Weights of a small segmentation model.
Model: 13.7M parameters, 64-pixel images, arch vit, norm layernorm, activation swiglu, patch size [8, 8], layers 16, width 256.
Training: adamw at rate 0.0014, batches of 64, held-out accuracy 90%.
Data: trained on coloured fractals of 300 iterated function systems on busy backdrops, 97500 training examples, 5.9 epochs.
Rows from block 9, named by matrix and row number. Rows with one number belong to one attention dimension. Each number is 200 + 20 x the weight over its row's rms, rounded and kept within 0 to 999. All counts start at 0.
# q: attention query, key and value (stacked) (model.blocks.9.attn.qkv.weight, 768x256, the q third), inputs 0-127
# k: attention query, key and value (stacked) (model.blocks.9.attn.qkv.weight, 768x256, the k third), inputs 0-127
q.12,213,222,205,186,175,167,190,208,191,196,199,212,216,195,196,199,231,181,200,180,204,173,163,183,190,207,209,251,199,242,184,198,212,178,214,208,222,199,187,196,211,178,207,235,212,198,208,209,180,206,219,188,233,221,218,186,218,157,191,208,189,224,220,213,227,203,218,243,196,176,216,214,178,180,206,203,210,218,182,204,188,212,181,194,156,181,207,227,203,184,198,222,189,185,198,238,201,172,197,215,158,207,185,246,193,203,234,220,179,182,193,207,204,232,200,191,167,219,213,170,217,175,186,201,194,185,212,183
k.12,210,225,190,192,178,193,196,189,193,194,200,172,216,166,217,204,173,200,204,207,209,220,195,198,218,211,222,211,198,206,203,228,223,177,214,222,203,228,179,207,230,204,180,225,234,192,190,178,191,201,193,241,199,221,212,196,235,193,197,234,214,216,199,185,230,212,213,207,216,200,244,180,190,195,196,214,180,191,233,206,205,199,207,207,179,215,208,217,166,194,208,224,226,233,212,215,206,185,192,184,166,201,173,203,192,207,161,177,150,168,201,174,208,191,181,172,213,179,199,235,187,136,204,202,177,217,196,143
q.13,211,177,211,198,174,167,173,205,179,223,212,209,172,194,182,190,215,148,217,183,185,184,194,179,180,213,214,234,159,226,190,218,187,181,201,221,216,210,196,192,205,204,201,245,198,184,209,171,219,209,208,200,209,182,214,217,237,194,196,223,196,231,214,189,199,226,208,250,194,184,229,221,163,190,194,214,194,213,205,206,209,192,206,190,176,220,176,207,175,204,178,248,214,188,185,231,188,167,228,204,202,207,178,223,166,193,202,181,205,207,182,216,194,193,190,178,191,196,224,210,216,174,204,199,158,192,217,178
k.13,216,212,179,198,162,143,148,207,166,240,188,198,150,166,191,208,193,179,204,193,203,215,214,159,219,211,186,210,211,225,198,207,200,222,195,220,182,213,206,199,201,220,199,206,188,219,208,190,214,224,187,215,210,233,206,206,202,202,214,209,215,207,203,201,232,229,242,240,233,222,188,203,189,199,184,194,146,212,200,188,196,177,204,172,200,228,180,213,184,203,217,185,208,194,197,213,222,200,180,201,199,208,185,192,188,197,204,177,188,189,207,200,179,182,157,209,207,216,200,215,204,192,192,159,184,206,183,169
q.14,193,217,201,204,216,224,207,183,227,215,203,185,214,201,235,236,178,245,211,231,234,239,205,194,212,209,202,164,239,179,204,201,205,214,224,188,216,219,198,219,188,210,206,147,195,222,181,227,200,223,235,196,229,197,173,165,180,213,223,218,207,190,200,206,207,185,183,186,212,237,217,167,223,205,202,186,185,201,175,223,183,174,170,206,254,214,183,183,227,200,235,192,193,184,198,189,198,220,185,189,187,209,219,182,217,183,196,195,193,192,194,197,212,207,195,219,222,212,178,171,173,197,186,211,238,190,177,199
k.14,183,177,198,217,206,229,214,172,183,172,216,170,198,182,186,178,180,203,205,233,227,219,206,226,182,192,194,180,193,190,211,203,190,210,190,206,195,197,156,213,188,187,189,204,204,169,195,190,165,187,220,170,191,188,184,192,197,204,186,221,204,178,168,171,217,206,182,191,210,223,221,204,202,238,209,196,185,223,194,222,177,197,172,245,200,216,197,208,206,201,178,210,253,211,201,198,187,220,187,176,184,211,200,182,209,178,207,207,156,199,205,169,207,185,222,204,184,188,166,221,161,222,219,210,223,209,195,187
q.15,170,209,191,179,196,161,175,224,196,194,208,207,211,190,192,193,237,184,163,150,189,187,170,204,192,184,183,253,188,248,185,191,201,205,203,182,223,190,200,189,214,158,200,263,226,183,226,196,204,194,206,203,213,226,221,204,203,170,169,196,199,217,215,205,179,209,224,226,201,178,222,210,173,173,182,204,211,188,207,202,217,193,186,202,141,210,181,213,202,189,162,224,194,195,223,250,222,166,203,212,190,184,178,228,187,216,203,202,180,204,203,202,196,208,225,176,162,191,197,203,221,184,220,189,176,194,215,179
k.15,206,211,195,197,180,155,160,219,176,190,187,202,210,188,216,187,209,179,178,192,173,204,205,182,231,205,198,221,201,200,208,214,220,202,223,192,212,244,208,216,207,210,185,188,207,246,191,169,184,234,192,234,211,240,209,180,207,191,220,230,227,211,215,235,197,208,237,233,217,197,212,196,176,179,178,190,186,205,218,201,215,173,205,194,194,203,187,228,163,198,209,198,193,193,204,215,213,170,178,192,186,171,173,186,194,193,182,180,164,161,201,202,209,178,193,173,207,188,208,180,200,169,210,209,169,211,211,192
q.16,229,206,229,194,227,236,221,211,233,180,206,190,225,226,206,213,192,233,209,207,193,215,196,197,204,203,197,167,184,159,206,192,203,187,185,204,192,177,189,182,184,199,193,143,195,180,184,197,202,198,210,175,193,194,147,195,172,237,218,202,208,174,198,194,176,179,160,175,190,224,179,198,225,212,220,195,209,216,178,202,213,172,182,229,255,181,213,160,213,207,224,199,192,186,192,187,205,223,200,216,213,200,237,196,220,172,185,212,218,215,220,184,206,215,214,228,215,188,208,208,188,239,195,217,226,195,203,228
k.16,190,223,232,219,232,247,208,229,220,210,204,241,194,186,172,207,208,190,191,181,173,193,189,190,176,183,183,233,191,168,179,184,186,215,211,189,191,196,184,196,207,191,200,215,193,205,207,227,183,201,228,190,230,176,147,168,195,196,218,167,195,211,190,189,183,193,156,194,167,208,181,203,212,169,226,189,215,199,181,176,199,214,166,208,171,178,195,205,243,205,187,217,184,196,210,222,244,165,215,226,199,226,217,205,204,181,231,239,214,233,199,224,186,199,220,223,184,203,189,190,198,198,206,199,214,179,216,189
q.17,231,184,220,193,214,218,206,187,208,192,192,194,203,205,189,216,175,222,229,208,182,196,240,226,209,237,209,137,243,193,229,218,227,202,191,193,171,198,229,200,201,229,195,163,214,200,189,194,187,198,187,189,202,195,170,227,190,213,230,200,221,195,192,198,202,194,174,159,226,205,194,178,213,218,217,196,177,193,178,199,194,197,193,215,264,199,183,174,192,191,233,159,179,199,192,157,180,230,164,220,225,195,224,192,204,207,190,193,212,209,205,214,243,195,209,216,226,192,192,209,223,211,191,194,231,235,193,200
k.17,221,172,202,220,224,234,218,196,212,172,199,180,202,208,194,217,200,231,233,194,188,181,181,242,174,202,240,200,181,188,179,191,197,206,194,217,196,165,203,148,193,199,197,218,198,171,202,207,206,155,203,193,191,183,183,214,178,179,188,182,197,192,186,183,211,226,164,200,182,170,191,189,229,215,227,228,247,188,193,200,224,209,185,205,184,189,213,183,212,185,205,207,195,215,188,196,193,201,180,211,208,227,200,228,196,190,198,216,209,211,189,196,207,207,235,200,188,205,242,181,228,218,168,199,194,212,217,192
q.18,199,193,199,226,184,186,202,213,192,196,192,189,199,161,213,201,157,235,211,244,200,200,236,218,226,191,179,182,201,222,196,219,221,227,195,208,200,212,218,204,158,208,201,206,198,235,168,204,245,211,188,228,176,209,192,196,183,236,205,204,221,189,218,175,189,211,224,166,217,234,219,171,228,238,205,208,168,189,201,176,190,196,218,228,234,228,191,210,222,215,244,176,206,214,195,178,197,197,193,171,203,189,187,187,165,221,202,194,198,192,190,166,229,204,205,206,245,207,205,218,216,213,185,208,210,208,183,202
k.18,198,187,196,195,199,190,196,187,190,206,203,210,205,193,187,178,206,224,216,243,199,194,237,259,220,175,163,180,225,194,182,217,210,230,222,182,218,150,204,209,151,204,218,208,178,233,199,200,213,203,162,140,189,236,231,207,160,229,180,183,158,169,186,224,206,187,209,195,196,211,196,198,224,218,222,180,209,201,179,224,200,191,209,231,190,174,181,211,261,186,198,186,169,194,196,189,191,200,173,177,193,189,194,203,199,212,234,218,202,213,193,204,242,197,223,218,219,188,213,175,197,247,176,206,215,205,186,218
q.19,204,182,188,194,173,173,165,190,164,212,224,202,176,189,222,191,185,191,211,239,201,219,229,212,216,202,186,189,228,204,202,237,210,189,204,204,201,201,219,218,186,233,174,227,209,233,207,167,207,204,184,232,186,214,229,228,189,210,202,220,207,199,206,209,199,211,218,212,230,229,230,158,182,237,205,232,192,197,206,200,177,186,224,219,201,219,189,196,218,199,227,211,198,198,202,201,187,204,179,161,190,184,191,160,186,210,151,162,195,161,199,173,236,197,206,200,228,197,209,207,197,182,188,182,168,236,166,177
k.19,211,207,211,216,181,188,218,192,169,218,204,210,177,176,224,205,228,229,202,238,186,199,224,253,242,211,207,198,226,210,218,226,195,180,205,208,220,193,233,207,181,207,199,186,211,234,195,191,204,199,178,183,220,227,203,229,178,251,195,206,195,189,214,252,178,188,225,197,221,197,187,191,201,229,198,195,205,220,201,221,217,182,214,189,197,153,185,198,201,182,227,215,213,184,185,166,178,208,190,207,206,148,177,216,188,205,177,186,234,172,217,232,263,205,209,213,207,205,227,201,196,226,181,182,192,190,152,230
q.20,217,225,204,201,225,242,199,213,225,171,205,220,211,213,175,224,205,180,180,171,180,208,171,180,204,185,188,215,193,147,201,191,179,184,176,194,199,177,175,189,212,167,196,170,181,141,208,208,155,200,180,173,187,175,182,189,190,195,170,167,195,214,190,206,191,192,165,215,171,200,156,219,203,162,189,195,216,201,187,205,213,204,220,187,205,186,227,177,214,193,203,206,198,193,206,202,235,194,209,270,199,230,219,209,229,192,233,258,220,221,205,225,183,217,192,203,169,194,206,206,201,219,194,226,203,190,215,236
k.20,208,214,215,219,204,230,192,233,227,192,189,227,213,226,192,216,190,156,184,159,201,201,177,133,178,214,217,215,164,190,204,169,194,187,195,198,187,187,211,184,206,167,176,194,218,185,197,202,200,221,224,189,202,178,190,192,217,188,194,177,212,223,203,199,202,190,161,211,165,190,184,187,190,169,169,190,213,201,205,164,198,218,196,165,185,190,225,197,162,196,209,208,189,179,175,194,244,199,247,222,221,213,227,230,200,179,205,211,213,224,186,203,149,217,169,186,207,210,187,192,218,169,197,193,193,181,238,213
q.21,164,189,177,194,166,168,176,193,159,209,218,202,195,164,218,191,195,210,208,188,196,203,239,227,215,171,199,186,220,224,171,209,205,211,191,190,189,197,211,205,197,230,187,203,219,219,173,174,216,201,175,243,179,225,254,239,214,204,178,215,211,188,195,190,203,204,241,197,260,218,225,181,190,221,191,233,165,202,211,190,200,196,231,191,198,219,205,205,188,203,199,185,208,210,204,189,198,179,204,181,208,193,197,165,167,222,169,199,197,147,189,193,205,192,187,203,189,173,218,195,202,199,211,204,181,209,186,173
k.21,199,183,189,191,202,178,217,184,180,201,216,200,217,200,228,192,236,224,191,203,163,200,219,236,234,217,200,214,226,212,206,229,209,182,199,208,226,186,238,168,165,201,204,176,208,223,185,206,218,214,176,181,201,207,236,222,158,239,189,186,193,208,211,254,196,185,245,213,209,192,176,204,183,224,195,179,188,189,178,229,217,176,240,204,215,162,192,212,214,183,227,183,175,185,187,183,196,203,195,209,203,185,190,230,205,206,204,205,246,194,199,199,237,221,199,203,188,184,239,155,219,237,191,211,179,215,171,243
q.22,222,194,221,191,212,209,189,223,241,199,194,208,210,219,180,223,219,179,192,205,194,207,154,179,207,204,218,260,158,195,195,178,215,196,207,168,211,183,201,185,217,191,185,227,212,178,196,232,207,215,217,161,208,194,175,190,187,194,197,159,191,227,196,213,165,202,151,199,142,191,194,211,200,174,179,181,243,209,179,205,207,209,180,189,193,178,185,194,214,191,177,209,182,189,197,214,220,221,192,194,205,199,183,200,210,188,204,217,213,211,199,195,182,220,230,200,213,216,199,176,186,216,216,189,229,204,217,220
k.22,182,216,218,227,190,213,156,188,215,253,215,224,166,169,214,210,208,180,188,163,207,198,207,174,208,217,190,239,187,186,202,209,211,238,233,191,188,226,169,221,232,217,197,222,192,231,211,194,178,228,197,225,219,211,191,186,195,188,236,184,231,208,189,199,171,180,180,210,178,204,209,195,176,163,173,182,183,206,181,210,196,196,174,160,163,211,172,215,166,220,192,224,190,192,192,206,223,169,200,181,194,204,193,188,216,183,213,195,161,177,199,207,175,208,213,196,181,200,200,195,179,162,205,189,213,215,205,168
q.23,198,178,160,217,191,189,187,202,178,182,200,208,184,170,204,182,203,205,209,191,198,188,234,228,213,193,192,196,205,223,196,204,168,213,183,214,177,206,202,191,198,228,200,204,189,210,186,169,207,191,157,218,171,190,244,222,240,194,171,190,204,189,196,186,207,202,250,184,246,205,215,191,208,219,172,232,168,187,234,174,217,217,235,189,198,219,213,193,188,221,188,183,223,223,200,185,208,196,221,195,202,209,195,169,175,225,191,173,220,188,182,189,183,157,183,185,178,201,201,216,216,187,193,187,183,190,199,183
k.23,204,184,178,165,184,172,185,218,198,173,175,197,215,225,202,205,217,209,220,205,165,178,207,186,189,190,194,181,221,196,208,197,194,202,203,211,190,171,241,188,179,191,223,177,199,190,190,228,239,194,180,200,198,193,216,213,178,213,179,177,177,190,217,231,193,197,224,187,207,207,185,231,217,208,184,203,206,172,201,193,205,193,233,218,219,185,211,177,202,197,216,170,170,176,187,200,209,225,229,236,231,178,210,206,181,212,214,216,273,217,183,224,199,207,202,206,201,227,205,186,228,233,173,189,195,194,217,239
q.24,201,229,201,196,247,229,215,217,240,186,179,193,235,234,186,220,203,230,181,187,193,206,183,196,199,172,201,201,178,169,214,190,197,200,173,182,190,181,188,195,199,166,192,173,186,186,205,210,165,220,218,168,213,185,156,191,161,223,200,163,190,185,173,182,185,197,168,172,177,205,178,213,221,165,212,187,195,198,182,213,215,208,185,195,225,178,237,185,227,204,190,180,194,214,206,200,200,222,212,208,207,197,231,208,215,179,223,234,211,215,205,196,191,215,202,221,187,179,196,206,180,222,192,213,239,194,214,255
k.24,201,201,221,226,252,251,215,209,226,205,187,237,216,223,172,200,224,205,179,161,192,185,187,173,176,186,192,230,170,177,200,170,201,200,201,166,197,204,167,209,200,169,174,211,202,181,194,188,179,207,224,181,210,189,154,186,207,182,208,169,197,207,193,164,200,190,152,202,163,192,208,212,178,153,212,211,197,189,208,191,194,232,179,208,185,181,223,205,224,202,181,197,204,218,194,213,225,186,232,196,198,239,232,216,217,188,229,237,185,236,199,201,169,194,194,201,179,198,176,185,200,174,213,203,196,195,251,216
q.25,218,203,194,183,193,176,219,195,205,175,163,206,183,195,183,203,214,207,197,145,173,180,177,197,179,194,212,220,191,216,176,187,186,199,202,223,180,207,192,180,206,189,193,205,190,166,206,213,200,184,208,208,232,180,200,206,245,163,176,212,212,205,206,178,220,222,202,208,182,173,195,252,212,170,192,206,224,199,207,168,236,236,214,191,191,174,214,211,169,194,172,199,190,214,216,235,199,170,212,240,200,203,216,244,176,213,232,210,199,218,168,235,177,170,189,203,146,182,206,197,227,191,197,218,180,181,225,186
k.25,222,200,198,160,206,185,180,223,226,167,160,179,206,224,174,226,174,202,200,148,174,196,173,173,165,218,221,198,184,222,200,193,186,218,192,208,167,200,189,190,201,207,195,209,217,150,203,182,225,203,204,249,191,190,213,185,239,161,173,193,224,222,203,170,233,237,208,221,195,178,217,195,216,163,209,214,190,183,223,173,195,205,199,220,187,238,217,174,175,222,201,191,205,212,208,227,218,173,219,227,221,209,192,215,211,217,222,218,219,216,171,201,159,191,196,173,192,222,206,207,227,173,188,208,175,197,237,195
q.26,227,181,200,205,218,232,196,208,211,181,173,208,202,186,158,201,182,197,223,195,173,207,203,205,206,187,196,164,182,163,202,191,181,213,151,213,184,193,225,196,188,193,177,175,170,199,171,166,208,206,168,178,165,168,192,201,200,239,187,193,193,171,190,183,202,220,160,188,190,227,190,179,224,197,204,209,191,188,196,187,215,205,212,214,213,223,210,192,204,205,222,195,210,213,199,192,222,225,223,212,224,219,237,189,196,203,196,203,204,230,183,179,193,171,192,205,230,200,219,239,181,232,213,193,208,207,216,232
k.26,217,182,209,195,218,203,191,217,213,241,189,221,166,201,178,195,218,175,188,164,173,184,209,198,193,188,178,218,197,204,216,177,194,217,179,180,209,174,197,189,184,192,223,205,186,204,210,212,206,197,205,176,212,202,198,187,191,218,207,132,173,188,189,218,189,199,211,208,202,207,177,221,217,177,206,162,203,205,164,191,187,227,214,204,197,185,187,193,225,209,220,197,164,164,182,217,207,196,231,201,223,199,238,212,212,207,224,246,245,226,200,239,181,223,200,236,195,224,207,174,206,227,184,170,200,204,222,235
q.27,206,237,208,206,234,213,216,211,205,174,162,209,205,193,175,199,213,196,182,169,175,165,148,192,180,192,206,198,181,178,195,185,190,180,159,205,199,193,186,184,215,168,196,188,191,160,195,190,174,195,190,205,198,186,199,176,221,211,192,177,188,205,173,186,195,220,188,202,169,180,166,245,217,154,192,212,222,196,210,205,211,208,214,191,194,185,222,190,196,201,160,204,214,210,214,201,226,181,228,255,190,200,240,224,210,195,228,224,212,241,204,200,179,194,200,207,166,196,197,211,195,206,209,220,186,178,235,226
k.27,210,234,203,188,201,192,181,223,197,199,173,228,189,197,181,200,211,190,187,158,187,190,200,154,187,192,201,220,184,201,195,177,187,211,200,181,193,193,182,193,187,169,198,188,189,180,198,191,213,235,203,222,196,187,197,163,215,183,181,156,195,217,191,192,197,210,182,225,172,179,198,228,200,136,198,188,192,195,205,187,187,228,196,171,191,201,226,198,192,217,209,194,172,185,193,223,251,189,231,240,212,243,238,226,209,213,227,232,210,204,196,224,152,200,194,187,200,206,206,194,236,181,190,198,193,186,252,196
q.28,245,217,232,198,218,229,240,211,200,201,196,179,219,225,196,206,203,235,228,206,211,196,195,187,199,241,200,164,214,176,215,212,205,212,251,214,201,179,220,220,203,207,223,167,212,214,230,237,195,183,222,170,207,191,169,177,204,205,219,205,189,189,199,203,220,206,172,174,188,174,194,178,243,234,230,190,203,186,162,203,190,189,192,219,225,178,183,201,192,202,203,189,185,204,187,200,186,201,161,211,180,206,209,232,195,180,219,174,212,229,180,222,225,230,207,188,219,195,195,185,201,208,187,211,219,205,173,207
k.28,231,192,203,195,222,219,231,214,231,171,182,170,214,222,201,209,179,216,209,178,217,193,185,213,160,190,237,181,176,204,189,196,199,202,191,217,178,190,200,184,222,191,197,240,198,175,194,198,211,157,203,201,179,157,196,195,224,186,174,208,200,192,202,173,215,229,165,185,174,178,212,201,232,225,218,231,229,195,228,168,222,217,187,233,195,226,218,173,204,209,188,213,201,227,194,213,184,202,183,192,189,209,199,207,202,198,183,176,194,208,189,185,196,196,218,187,193,182,205,217,215,210,187,201,200,201,209,167
q.29,206,207,204,181,164,185,173,182,211,211,214,200,202,229,181,221,214,179,196,194,201,203,157,192,181,234,205,230,196,211,207,188,200,195,224,191,223,187,210,195,239,210,205,218,229,190,226,240,173,194,235,199,233,210,184,178,213,157,203,211,209,229,221,216,225,211,177,250,199,198,180,199,188,193,216,202,233,218,175,227,200,201,165,193,198,176,177,178,196,177,178,242,164,183,211,219,201,180,170,217,179,197,164,232,199,177,196,189,188,198,184,234,201,218,219,192,199,221,201,189,186,191,208,202,197,194,223,181
k.29,215,214,213,213,157,184,189,182,200,179,217,172,195,181,207,229,176,179,197,187,216,221,179,179,206,237,210,211,195,193,195,207,209,193,224,216,181,228,198,195,241,236,179,224,218,202,211,189,173,192,209,238,190,196,175,199,231,174,212,248,229,225,198,191,222,228,191,228,216,198,224,199,206,213,186,225,194,222,215,193,188,190,174,204,186,225,192,209,159,197,211,219,231,224,231,208,189,181,189,189,173,209,171,200,200,187,162,170,174,182,211,199,190,191,197,186,205,194,209,245,178,167,214,217,188,209,210,133
q.30,204,210,184,181,222,215,226,198,213,191,215,214,208,239,212,210,178,210,204,238,219,211,190,210,215,178,171,186,226,178,210,169,200,215,202,183,183,200,200,227,191,224,206,147,186,183,181,204,208,223,201,188,194,212,175,199,173,220,216,181,225,177,202,203,196,183,176,146,183,240,165,173,214,209,206,188,219,200,203,195,189,179,209,211,245,209,198,212,228,208,214,155,205,190,214,187,198,224,207,200,235,219,226,180,229,204,203,209,208,213,203,206,196,222,223,231,238,194,167,199,163,250,204,216,218,207,169,224
k.30,175,192,222,198,227,253,233,181,221,188,212,200,228,244,196,180,204,226,208,186,210,214,180,235,180,196,191,189,194,190,203,182,204,194,192,177,221,200,175,196,192,195,226,207,198,163,166,198,179,161,202,165,193,174,171,177,203,185,186,211,209,203,184,201,201,183,187,163,174,183,194,209,202,231,199,173,259,214,198,213,212,219,175,229,222,182,193,214,195,175,165,199,203,211,188,183,175,212,225,174,195,202,198,216,204,197,208,211,209,241,204,178,203,238,240,219,173,197,165,204,168,233,210,231,212,205,204,213
q.31,193,163,184,223,179,188,186,163,197,195,232,187,178,207,235,228,166,198,228,211,209,223,252,217,200,209,190,181,222,202,197,174,200,241,237,198,203,185,224,212,197,251,210,186,195,213,177,234,226,184,208,199,197,202,223,205,208,171,189,198,209,183,212,169,222,194,238,163,230,226,181,170,220,224,217,214,178,200,214,198,225,191,202,209,212,227,205,194,178,230,230,206,202,217,218,191,196,223,202,214,213,216,178,175,202,211,203,164,213,189,197,204,190,201,206,176,219,226,242,198,209,223,195,205,201,208,199,172
k.31,203,146,184,182,194,219,224,175,224,130,198,171,214,229,203,189,173,199,238,222,219,213,204,272,186,205,202,179,197,218,212,202,199,206,198,206,224,167,208,180,193,230,218,208,210,188,190,234,208,149,195,167,198,210,219,222,201,185,182,224,201,196,201,215,208,198,219,182,209,190,178,194,265,247,227,205,253,207,182,219,213,178,204,216,227,197,192,190,198,193,178,203,186,201,177,184,167,199,185,209,203,188,151,180,205,207,179,156,229,203,188,176,225,234,230,205,208,215,190,219,199,223,182,201,211,200,194,213
q.32,222,175,215,224,219,218,241,222,181,216,234,218,197,213,209,202,156,195,197,205,236,185,201,231,200,223,211,190,210,231,195,211,209,186,153,219,226,205,208,199,216,208,225,210,232,184,209,189,203,210,206,185,202,184,215,196,217,229,189,189,148,190,217,210,192,176,197,162,191,222,230,196,226,237,209,208,201,225,190,182,201,217,199,177,207,184,177,178,184,156,146,232,187,202,209,191,187,198,178,173,192,209,194,195,231,190,191,180,205,215,188,169,173,187,173,207,187,176,178,220,194,198,189,158,192,154,195,196
k.32,225,222,213,218,238,221,231,208,191,231,203,198,186,181,197,192,179,206,223,223,233,176,218,199,201,195,198,179,183,190,193,181,200,177,149,244,172,209,234,186,209,168,168,227,209,201,225,188,193,160,225,203,187,198,180,210,230,200,234,206,190,203,194,179,204,186,181,186,164,197,207,197,175,203,210,233,172,187,204,207,176,221,180,194,192,212,211,169,196,210,192,193,204,194,209,200,220,201,195,216,181,221,212,210,205,196,203,188,182,201,203,151,160,171,167,185,214,216,224,234,220,174,171,193,183,197,204,197
q.33,220,213,219,195,200,196,164,189,187,198,167,164,203,208,187,186,198,226,191,221,222,241,197,161,218,194,194,210,182,151,209,182,201,200,241,198,186,215,176,236,198,192,219,191,190,191,216,222,222,199,230,225,212,192,183,203,209,203,240,214,237,223,202,192,228,232,183,224,181,179,179,208,168,186,188,184,203,188,189,213,175,205,190,236,210,177,231,229,202,191,230,168,244,168,198,182,183,195,212,189,211,201,210,207,198,201,215,206,185,178,199,200,221,207,206,185,221,243,196,184,162,189,209,257,207,218,194,217
k.33,201,205,160,201,185,179,159,174,189,208,201,185,166,175,177,211,200,204,247,177,196,215,228,216,211,204,183,197,225,220,208,197,206,210,182,176,181,173,223,198,207,210,207,189,197,206,190,206,233,164,164,212,176,198,239,245,222,188,187,241,211,190,187,193,209,218,217,214,215,194,203,186,174,215,192,221,198,176,193,197,224,215,231,207,229,236,186,233,143,224,231,217,203,227,184,164,205,197,192,224,243,192,185,211,152,214,208,181,217,198,201,216,223,214,221,207,208,195,214,217,182,213,220,182,175,235,185,179
q.34,180,180,232,175,200,156,226,198,203,215,187,184,192,225,228,240,199,223,225,240,228,237,216,208,183,193,207,187,225,169,206,205,200,183,250,218,213,202,203,192,202,214,238,164,194,211,214,243,231,198,208,199,205,181,200,189,190,203,224,217,177,187,213,228,194,188,190,205,177,186,185,181,168,227,198,227,241,202,200,207,166,185,190,199,229,198,179,206,185,201,209,187,197,166,181,172,180,191,206,191,181,222,215,204,186,205,220,203,206,229,173,196,202,250,214,213,236,183,159,188,200,188,172,186,198,205,195,218
k.34,224,171,202,219,198,175,187,191,181,221,171,197,181,181,195,221,204,195,232,221,188,183,203,194,202,211,210,200,203,203,207,202,181,222,161,229,185,200,225,176,207,210,184,272,182,217,214,204,214,198,206,221,196,204,214,204,186,219,198,226,223,205,200,182,216,220,185,228,175,182,204,192,211,186,185,210,201,166,217,205,208,175,190,179,145,211,193,200,158,215,223,197,178,204,198,203,234,195,192,190,197,190,180,215,159,216,198,201,203,169,186,193,197,192,187,168,217,195,237,211,223,173,154,181,171,226,176,179
q.35,185,233,227,265,228,240,223,213,227,189,255,194,183,202,216,212,184,194,207,236,252,185,181,201,199,214,189,217,187,202,194,207,205,206,199,198,192,219,228,227,219,217,205,198,208,214,225,189,198,164,194,173,204,187,182,206,200,207,195,190,191,181,222,202,159,154,187,145,198,180,225,173,234,213,190,201,210,201,181,184,202,204,195,178,217,188,153,179,159,202,177,201,191,203,192,167,187,183,193,194,177,200,201,176,192,188,191,183,209,194,199,170,192,177,212,197,222,169,197,194,202,180,197,168,189,166,199,197
k.35,187,205,245,245,230,221,246,178,211,201,240,192,201,223,234,197,216,202,209,235,235,189,206,205,208,184,216,238,202,185,205,184,185,211,203,202,235,208,183,198,231,191,175,209,199,235,189,202,184,172,191,162,179,212,201,219,172,225,205,176,198,188,200,229,141,152,192,164,184,219,216,171,227,233,187,195,220,200,234,200,182,156,192,220,167,191,187,205,193,225,196,204,206,206,195,175,223,201,197,191,160,190,196,187,205,198,212,203,192,178,236,174,210,205,195,181,225,191,200,188,200,189,185,207,226,200,188,200
q.36,193,187,233,218,218,203,242,207,203,209,204,204,194,189,240,204,215,206,227,201,232,173,220,212,184,179,205,184,204,207,191,187,188,185,193,201,195,197,219,177,187,192,213,214,190,215,230,193,213,183,202,177,180,181,204,189,195,198,202,221,142,178,177,218,171,186,186,191,185,186,217,191,214,229,222,225,186,204,223,208,196,148,185,213,175,207,167,212,181,220,183,254,198,199,203,236,205,188,200,185,148,195,208,235,230,202,203,170,179,229,214,168,190,238,178,196,214,160,199,192,219,186,158,186,196,187,204,185
k.36,208,194,226,229,209,228,195,205,213,199,254,196,152,182,158,172,182,197,233,251,218,199,191,223,208,223,185,225,220,214,167,247,237,209,211,193,188,174,241,201,211,224,200,220,203,220,203,216,219,205,222,184,214,197,210,176,221,194,198,239,179,199,199,225,196,205,188,194,197,181,209,235,191,232,203,208,199,191,179,193,185,221,185,164,199,206,163,191,167,198,202,213,164,182,196,206,177,208,196,193,193,190,193,183,152,202,218,176,201,210,136,176,200,188,196,179,180,189,198,210,183,213,189,192,186,189,226,168
q.37,193,189,197,218,209,223,226,210,200,186,185,216,195,145,198,194,218,210,228,179,189,157,185,239,190,183,197,212,184,202,177,189,206,192,174,182,190,207,203,206,216,176,183,239,189,208,199,177,204,190,183,205,195,213,190,183,193,166,200,212,178,162,189,192,173,170,173,172,174,200,219,217,214,194,213,239,191,213,185,189,236,206,225,202,167,223,185,187,213,230,164,232,196,222,210,207,208,195,197,215,148,180,206,217,197,214,196,194,195,212,209,165,195,200,221,193,173,142,222,205,220,195,214,196,192,173,210,173
k.37,193,208,230,214,188,258,224,184,225,183,240,203,210,243,187,171,200,188,195,224,222,216,175,225,212,222,209,216,217,191,201,224,230,208,244,181,235,187,213,221,211,194,256,198,224,193,204,206,191,186,220,142,226,196,185,224,170,163,195,196,193,194,226,217,157,161,204,181,210,181,204,187,218,238,220,183,204,244,150,207,221,223,187,183,207,180,198,195,191,187,184,186,217,190,202,182,159,204,189,209,165,222,174,185,221,187,231,183,224,207,204,176,227,190,239,227,201,201,191,175,210,201,231,199,218,170,208,186
q.38,217,180,195,199,203,185,196,176,205,211,230,182,206,236,187,218,173,187,188,226,204,233,187,221,189,232,227,197,206,191,214,203,175,200,204,193,213,173,203,181,190,207,237,183,240,187,185,196,173,191,217,210,188,208,219,205,199,245,214,184,196,198,202,218,209,238,220,205,229,207,197,191,186,231,213,197,230,207,197,184,209,223,200,178,239,175,181,211,207,196,196,202,188,175,198,174,156,226,172,216,227,209,188,192,198,193,203,194,225,223,208,228,188,246,224,202,215,232,201,180,186,238,203,209,208,214,208,239
k.38,222,202,192,199,188,156,191,210,184,208,120,206,208,176,200,224,195,228,209,175,183,177,204,155,204,182,217,171,184,199,210,177,194,185,162,231,176,223,191,202,200,183,176,229,193,200,190,205,208,224,198,234,185,184,201,206,228,245,200,207,214,221,188,182,226,227,200,231,185,201,204,203,195,163,198,215,184,184,242,196,172,199,192,228,170,218,225,198,214,218,231,198,231,223,210,222,224,196,223,204,212,196,224,224,179,212,176,207,182,200,220,225,178,176,160,175,206,210,215,235,207,174,184,218,185,201,206,211